Rows from block 4, named by matrix and row number. Rows with one number belong to one channel. Each number is 500 + 40 x the weight over its row's rms, rounded and kept within 0 to 999. All counts start at 0. Numbers have three digits each. After the name is the row's rms in percent of the matrix's.
# convs0: first 3x3 conv (model.blocks.4.convs.0.weight, 96x96x3x3), inputs 12-15, a 3x3 kernel for each
# convs1: second 3x3 conv (model.blocks.4.convs.1.weight, 96x96x3x3, transposed), outputs 12-15, a 3x3 kernel for each
convs0.21 103:480529488432510467483488507498452485505465475523519497564489557532555488423524529499552430423535480469464483
convs1.21 104:569499472536485440471513486502490426514448496488449500489474492506456471513483506500439497514488545552444517
convs0.22 095:544494470483472525556572568493533549511474476511466484518430527497502459487484530491450456504491479478540484
convs1.22 093:517465434451500473452446518434403438482413454452480543514440440484496428483526524452398397562524468440534463
convs0.23 113:526460505516416469496472488512509471484461523493520526475521453490544526524519478466498483555551463584512531
convs1.23 093:458554493447452441517450505439478504482465471442495475482501458513509499531488503540552473487449510466492490
convs0.24 099:545523548520478486500495509477505497405506512465480557519517533510537561556483480512474531527444453541430481
convs1.24 102:488526438481516539525502507499505536474487534510504540512475415476539525525453489502448472477485474514516483
convs0.25 100:454510507427586512474534460490513523443497557494475475524523520483474463505526528500557488463397551500451541
convs1.25 100:519469521502508533466532545520486493541536525455487434528525550501539515502453457534526512542559566545557486
convs0.26 102:410498495532495485450494466492416525470555499445533498556512499513545609481437516524521525459455487415471528
convs1.26 089:443447530534472441555526452535498491492525583498523550507491572528511536467564554555460552503488520540465545
convs0.27 099:498521465499484477432498566437487517446474514471503492499547461502519478471438520469575510538453561567383474
convs1.27 107:470463437520484462496522497472453511528485489483555535485511520515509429494476455538476464496520528441428533
convs0.28 103:493474467485492439438405475424483513428428433417396475510574540500533462469518454501422479409547519485480476
convs1.28 097:460550459452511464500494554531487502467476520453496497458514422445479503552555513517559521482528536517508503
convs0.29 094:478453504389424473479473497480568514445522513513505421520484435494576516515513575521503514552495503501463458
convs1.29 103:494490498454578557509512420517496506379417471475498505470461490499443505545496469499529434487518456511528506
convs0.30 095:567567519481434435456517540482572453572573524541470467545483435548469481552544478521530549532536538526491510
convs1.30 099:493451527494481402486503459498549491531495535438501494510468438480557571582481476518535561475444532520454500
convs0.31 094:488482509544509525421461497549514554471524515394507525521453550519554459546486493486420468449551559541501586
convs1.31 097:507491515460454527542517586461426561546445455444464494502498470536517559440534489482494463471505513516528544
convs0.32 098:529594530459478477507496544549513493455497518495511503483491572549520512522477458487484495449509443482538473
convs1.32 097:498494555481442564487333443445549581469531472432430479532498525501534492494455480447513521459473461452469470
convs0.33 095:506531570567467463513520554528489522440516418540572526419555459524509534546485564504509595524447539523476452
convs1.33 098:483560481451590472455429514449521605455527487488492568499503435599545455467466530499526442527546509362513492
convs0.34 109:483491470557525459479489459479489474610528497481506487517528486464600595490533542494478519516463493499468455
convs1.34 092:525555460503504551500516457460462487596534522495473532518471485509570507576561485469538516552506493500487467
convs0.35 096:500461521410497500568460460532548439479542473517505532501454536532546505472457498472480501509432444532575419
convs1.35 103:550442510459450496426502506462543452478533498537552518505514529495452495550502489524520464472501466531518444
convs0.36 105:539505494497494485495463498477454538467482461479458490461548494558504519522519510517484505602412435454560512
convs1.36 102:447475429507441507453541446469501437523349537449478475528488503565537531475489495532479476575564427577437491
convs0.37 098:497497483533462502508462519500523487614491543493467485467591464446584539542476513440458483524548409514540553
convs1.37 107:518526480552507476541500480449502464405486491581496506506545410391495535494521523448457452537493462576598518
convs0.38 097:512446493520527489482471474456495502435458462521515507440496489522504492524444492506460526506587573496503489
convs1.38 095:416416590523441535533461499510427447530538574531502499558503483594497498517470557572503554504523530534566528
convs0.39 103:549542440598509551570511474502510459527503547449536444546471504520460570544542464461444452490495488495459424
convs1.39 087:472451538474530529508541483486484486446471531500548540526466464494453461481456489457519454510412441542435462
convs0.40 101:542472512521454524559514562518459455584560471509415514523520491485494562542515548514479541555574534486479449
convs1.40 095:465474450487565545505492495497498535438468510521473437527493514501462549482486504547592460549521417556579473
convs0.41 101:512502506499490499475516478484525520551549476490528540518521524505477516511505485524495557494498501437547508
convs1.41 099:518537552518484476522519453499445526598543481519490572519475550535466565572416512518569454536537499482495474
convs0.42 097:538545478416487435506534461474535498526531484486465487502486516517458541531525478460489521561567504530471513
convs1.42 095:536488474488507509522546522484477490491489462505505501558488476523561539452539453530553456485569474495513556
convs0.43 098:445526459444496467498498540534470548497522618502590557478558488537415477515452499568482546510571518439438477
convs1.43 107:450485583484572509495538502519520545532578525529517503496485470495557550487484551535544542493411483478460532
convs0.44 100:502533457524509554542513496472435523495520532509486545509493525453506433468505533485524591502480523478505410
convs1.44 100:497464486382480486522515480423434516455430500499484540493467498480478497483476509588528487487496488441452553
convs0.45 096:489504508483522492463543437467537422463506501503499531553477491461523524487475463505562507498562547578487467
convs1.45 093:528481443526481463569473536467519527522443532560567512528563527431513508447497529440584474497531467490525572
convs0.46 106:459504459551503498463477468474479504494586487521534520500491498489435473512467522470501477446409440462540502
convs1.46 093:540489448509533476553492540556521517548571576562466495476435484473482509554468442548483466448457515504514436
convs0.47 098:486476501577483475491513454509520511461483578469479514500494518524475561537563462511534480454473444374490510
convs1.47 094:504484459517462507501525482544501519488536447517427405509543531565526501456481488466447423534501484533532402
convs0.48 095:557477556553506465538450493532440481517465553477471503515505481469537515521454510498503508525499492534461472
convs1.48 103:527563589548560526501542503507570503518521497535497489432533471487500489486520452555501420470504535534502536
convs0.49 095:519511521496546479556471446487515513465531514502440479539490537440533431516454470526481506525518458517473412
convs1.49 100:560498462514503447478456436494468472464435494512540453462547450443469487444474503531553507442442491581516496
convs0.50 099:448410468517489502463482483468478521469483557473454480472516551533505477449560511421521537501458448569489432
convs1.50 105:487493529415543492569508515463521486519497525519502524505531561523531507443462573513525501529519483435480497
convs0.51 098:567524499464499460451496562497505508574555432470539494436454432474501509452515494422468521569473521452594451
convs1.51 098:480534586502462563457475438495444422511481472513480502479495528528533549489476497481425453512490414478471521
convs0.52 101:497499489431486493493528549539487516522510491525517518481534528559492530489537498523488500463533560533505519
convs1.52 105:508553500520441470436507450507534520538571443440522471497430430497456486539486547449487438510461550513465463
convs0.53 115:509513464528465480515468432468468498486482460473523507455527529492480489484492522479510546512521453520536505
convs1.53 111:496497575499415517505421534507517507509539464464535438517462494523487490538468520500499453528621498448598533
convs0.54 099:480528511518534455522472514479472533498405459458460479489487513457561439537518490475553519479504439441549437
convs1.54 098:527463509498594486479552471506537438420440496513484504514534505480466482500537511567603526519568475455529439
convs0.55 099:487516502519550498496478431531535544424486492429503429528522479475587485543524480458503453506465473482506558
convs1.55 104:519492419508486462482503503552496516523426485469578570509483477502413489495527462546496471528468476441448435
convs0.56 100:509528453471529540569563466532408515463460467524503528466485441566558497477537494448479464457492470499531460
convs1.56 109:519467454514491418444477482495483460473473428448483480579559545556499559526535509391426475446444499468483513
convs0.57 097:546517532463564556501510506526516478534518507463565521470459459519526506457483506508448483576511500474498444
convs1.57 107:489466499493451478462475498543479508543443463455468530524529500450455514486498528530494506507473491522506525
convs0.58 097:581490552493463509494477510353526523492505504532491481475532486542564468542476490502603564499427471512372424
convs1.58 090:444501516519440517547521404492505561494502524520415514591473524481455488564507549569497531517487537473508553
convs0.59 097:510483480576560483497515522412452509546497461539464494420476544490517501513476454536524446525480511468509573
convs1.59 106:470540482461426511518529507539476559489499464468562560540492468544591493409518566434530527542476463486507543
convs0.60 097:495555451539466500440548523508463460543472445482524470553596487461426507522464510464493544433515535528500475
convs1.60 107:459532616530545544533511462543511507507504485507490430434475515466499468519517442517449536519510610477504470
convs0.61 105:472523482551531535550524476498425479537455503489473517518519520503460500446477517492554555516670522566412511
convs1.61 095:519553547458472460509480525452455498535524495517468501480551498497533487439461436586509463578474485503466537
convs0.62 097:523493527579482514584553483531450499507472444486476458414480472487531505488526539566505507541535498468481527
convs1.62 086:465521575588549548515547552540512498456515484478499489495561566458446520477415458455478449480555534526557518
convs0.63 102:535584494519465518467508496551431396484447473518493497457487500472490542423462461502509553483485538458521471
convs1.63 102:470543527556494493555476507500551494512471540507439429441518490485539482448468494504559516517525512507609497
convs0.64 104:496475500471507452490462522469502523467512561550448527544509434494541495535458519527536449469464508534505527
convs1.64 103:529551561511449566548552505528468464555571501503530449475467607496502623493532481456587491487477505561462477
convs0.65 100:472534458502484506541499473540508521479550458445571552468546458511476494503477472459502565511489483472485511
convs1.65 102:577525500531494424532477468447482529507508548493447495519578517523481547491514483534492576498515461422501503
convs0.66 100:496538545463469438501519443537589509551526462529506513521446476418483477446446497464480539473431543557552489
convs1.66 100:527504511480518480499507419516513471588586460494441430471485524526537549562500473555449413611521566456580564
convs0.67 098:502477538448516477437482442536482530523546455492446460478465461505457534443474541452497448431492510508465501
convs1.67 094:453438457531500521466450539531509556468452482474451446545518476539471449566499453502546524490541589524415544
convs0.68 101:426531449424525534480554533480596518573527467518489533511482486521547510527512443430596399491557426484543418
convs1.68 103:532538535449512570505539484567502526563516475458449511487547540526549504472550483360513496488507422401490481
convs0.69 105:501555471556507520459485458561493501524572494559488553462519504553475547494525470488442523462436444444497477
convs1.69 087:547546515602507514452538471521504449546511443542576558491553530456456476440557488471458499503556453489522500
convs0.70 098:533516523466496547534460487501484527495523487496480456478474437474485516536490416515476539479496503539478531
convs1.70 113:459522522483485461493516442554523512490487533494545560589536455485477527474507503541519487490544511506480510
convs0.71 097:511495551539495470542500546563562461512522486487514511488421490521504450505466539455501527410494458444411439
convs1.71 103:430516513499486450487575565512468487538545495485485489468493506577469584501579485514528444524516458475477443
convs0.72 103:533483433519458418564507485517446476558461517467539489512506506446482453481457465556462481532563451358525547
convs1.72 089:520586529515547450526527528568510510524513532487520557570490577379526501481517440522523614553505511560520485
convs0.73 100:561563483433546551519475470481491514577513448473437486503532484502434441495475510477553554530475577512517478
convs1.73 106:547538492494525479533379467554567497524518474455462501440479569498532519550510481470538482482521492452507517
convs0.74 099:528471503563491462575491453459521477531503446540565494531461502549483470516479516507531460418440443509502406
convs1.74 098:492526431522585503485471473455448495492467420489459541477427450480490474463442521529488429429468471522500504
convs0.75 102:476515495463517452527536539451502510420468474493437519549512483528538412478449459410515511519533455454498521
convs1.75 098:513501529448517540477475514458471500465466427493530463505454486479502418482517488532602457506447510503486505
convs0.76 101:515498507450483479500539546524462526507441476470546481516506573600567585470546561510561435526533457555450483
convs1.76 103:520462475489521489528466402497558513485516469509553546499504510528528536468536485557590471539511464482513484
convs0.77 095:585462454528459439564562471443480551480493559533549475568489405568503468472525577528487482522463461536508524
convs1.77 114:533450437523526419530520447467486495505518534484543510446479520487508484574451415452495458491528505556533438
convs0.78 099:453450473429529485485547492520466480517433492477474490545538502509482529522521507534415513561483527459428503
convs1.78 100:457555488454516498544435499484470484520510595484471411479436480457485590523473486424465482567533538524484515
convs0.79 101:457470537508501512536544469505504541490557500492462538475525436495504469502425431474496549528609595453477614
convs1.79 105:492472528507549505466507504517436508501468541531458525478466495495457511506453474553556564550558560538584535
convs0.80 110:512470461420455558531518476469492524370475584532508461477530531526516469507525475552502534478494433478513516
convs1.80 098:521504509483540511481475521559536524586563584472482509550475499548488492497463467530455491490496455535497505
convs0.81 107:451514496536536477512536459491533444534461463509482496455531472471461486545512498500486424476429493493421594
convs1.81 098:507553493484470464495499527511545415469563432491509449555538467556573532519507523409448523518573515493552542
convs0.82 097:513483506427441539552462533522509543568482502446526484460509511534429490452485435531446540555443520500530424
convs1.82 103:429454491481518578484537521525470535553523573538558543481546471459425443536530483525523511489459497522468489
convs0.83 094:499464400500517546480477519519526576524527516505546527545494463471420567438524448478467537472526460475533470
convs1.83 102:514500544464529476499524549462512500544514491480531504477506549432487536563458467522430538467473538433543513
convs0.84 099:488548513577585561521453568551516466506547481434505507477553426509437441515513507536586589557577447515504549
convs1.84 112:518571510455429543486523557490514486577521551532432474499521572501498517486481457517455530619504598505461523
convs0.85 098:480506536457470494470430432460571579487454546571511484513522415445465607509509496428540536468517459514515521
convs1.85 109:536545417547499462450462460531454484469476509424475548473519583458519556586440428532471421488438533512545468
convs0.86 099:501541515512480426517493542475531495513499454517456507519507472479433488481489512518423524469450544438624544
convs1.86 100:442439447509421484519549524527455507516435509453489484517472484495502466562536503485605505453465547589530535
convs0.87 097:444473516478461469484497444512521511576486451510506483538461517526487489539504497455523503516511390462538628
convs1.87 101:589521539524534479528515464459457528542528503520536517510559478493522574559514488431500482497497518494500499
convs0.88 100:518506469435476492514530497493489511572547504460502461453420466413437536489441510408458483543449426578558548
convs1.88 088:539494568448500534448419511589546503515550577479455481506502561443446528525525494489522462525474543589506536
convs0.89 108:491472490486560518520535506536536549509428553542513503457498448502441499493497448452409496501451481436490518
convs1.89 103:529493497520585547455548460474546533450468457496516500478491488508478516490530459488437499463433482559430509
convs0.90 100:507483483469557527446475447478526537482496439518488516423517480536505512520501489527530412521459496498505534
convs1.90 099:464543459441461441492498458450494457477542441527515508467437509553511514438482497445451515522475525558492427
convs0.91 104:524560486495535537528491473554526521547423492474512489513477458464488537516488511506524565515536570563485541
convs1.91 107:490414451488495447465455502467539525514545447527483442567454469487477483506442472595562503490504539504446504
convs0.92 105:512488502486529471525528472522449482465491470498521470536482520540520463543537464500504591509505478541554389
convs1.92 107:471498563443467506489491515522486484551499453507504440480490498582477413511490471482470494526476527370560529
convs0.93 098:481528566487509505537498472465499460483592531484481430514513554448448489462466466526563486500489473544407451
convs1.93 099:520483499546501481479528533517472463504471544521520560453434485455467464575549521490563456501534535512551474
convs0.94 099:488498482524561524560517481446537574498560577502557484546467435581508518457477505530508496521487485530531497
convs1.94 099:474487481463569572536477561536491528509492510457565523426520549548579538567521503539472513546524488472480484
convs0.95 100:547481531450494535526482466505464467414580480425509480480530476539534536543543526511505480508427395523505387
convs1.95 100:519545471532507498438526506451523520489455499485489555525586514459557495509508501465500511454461504459407497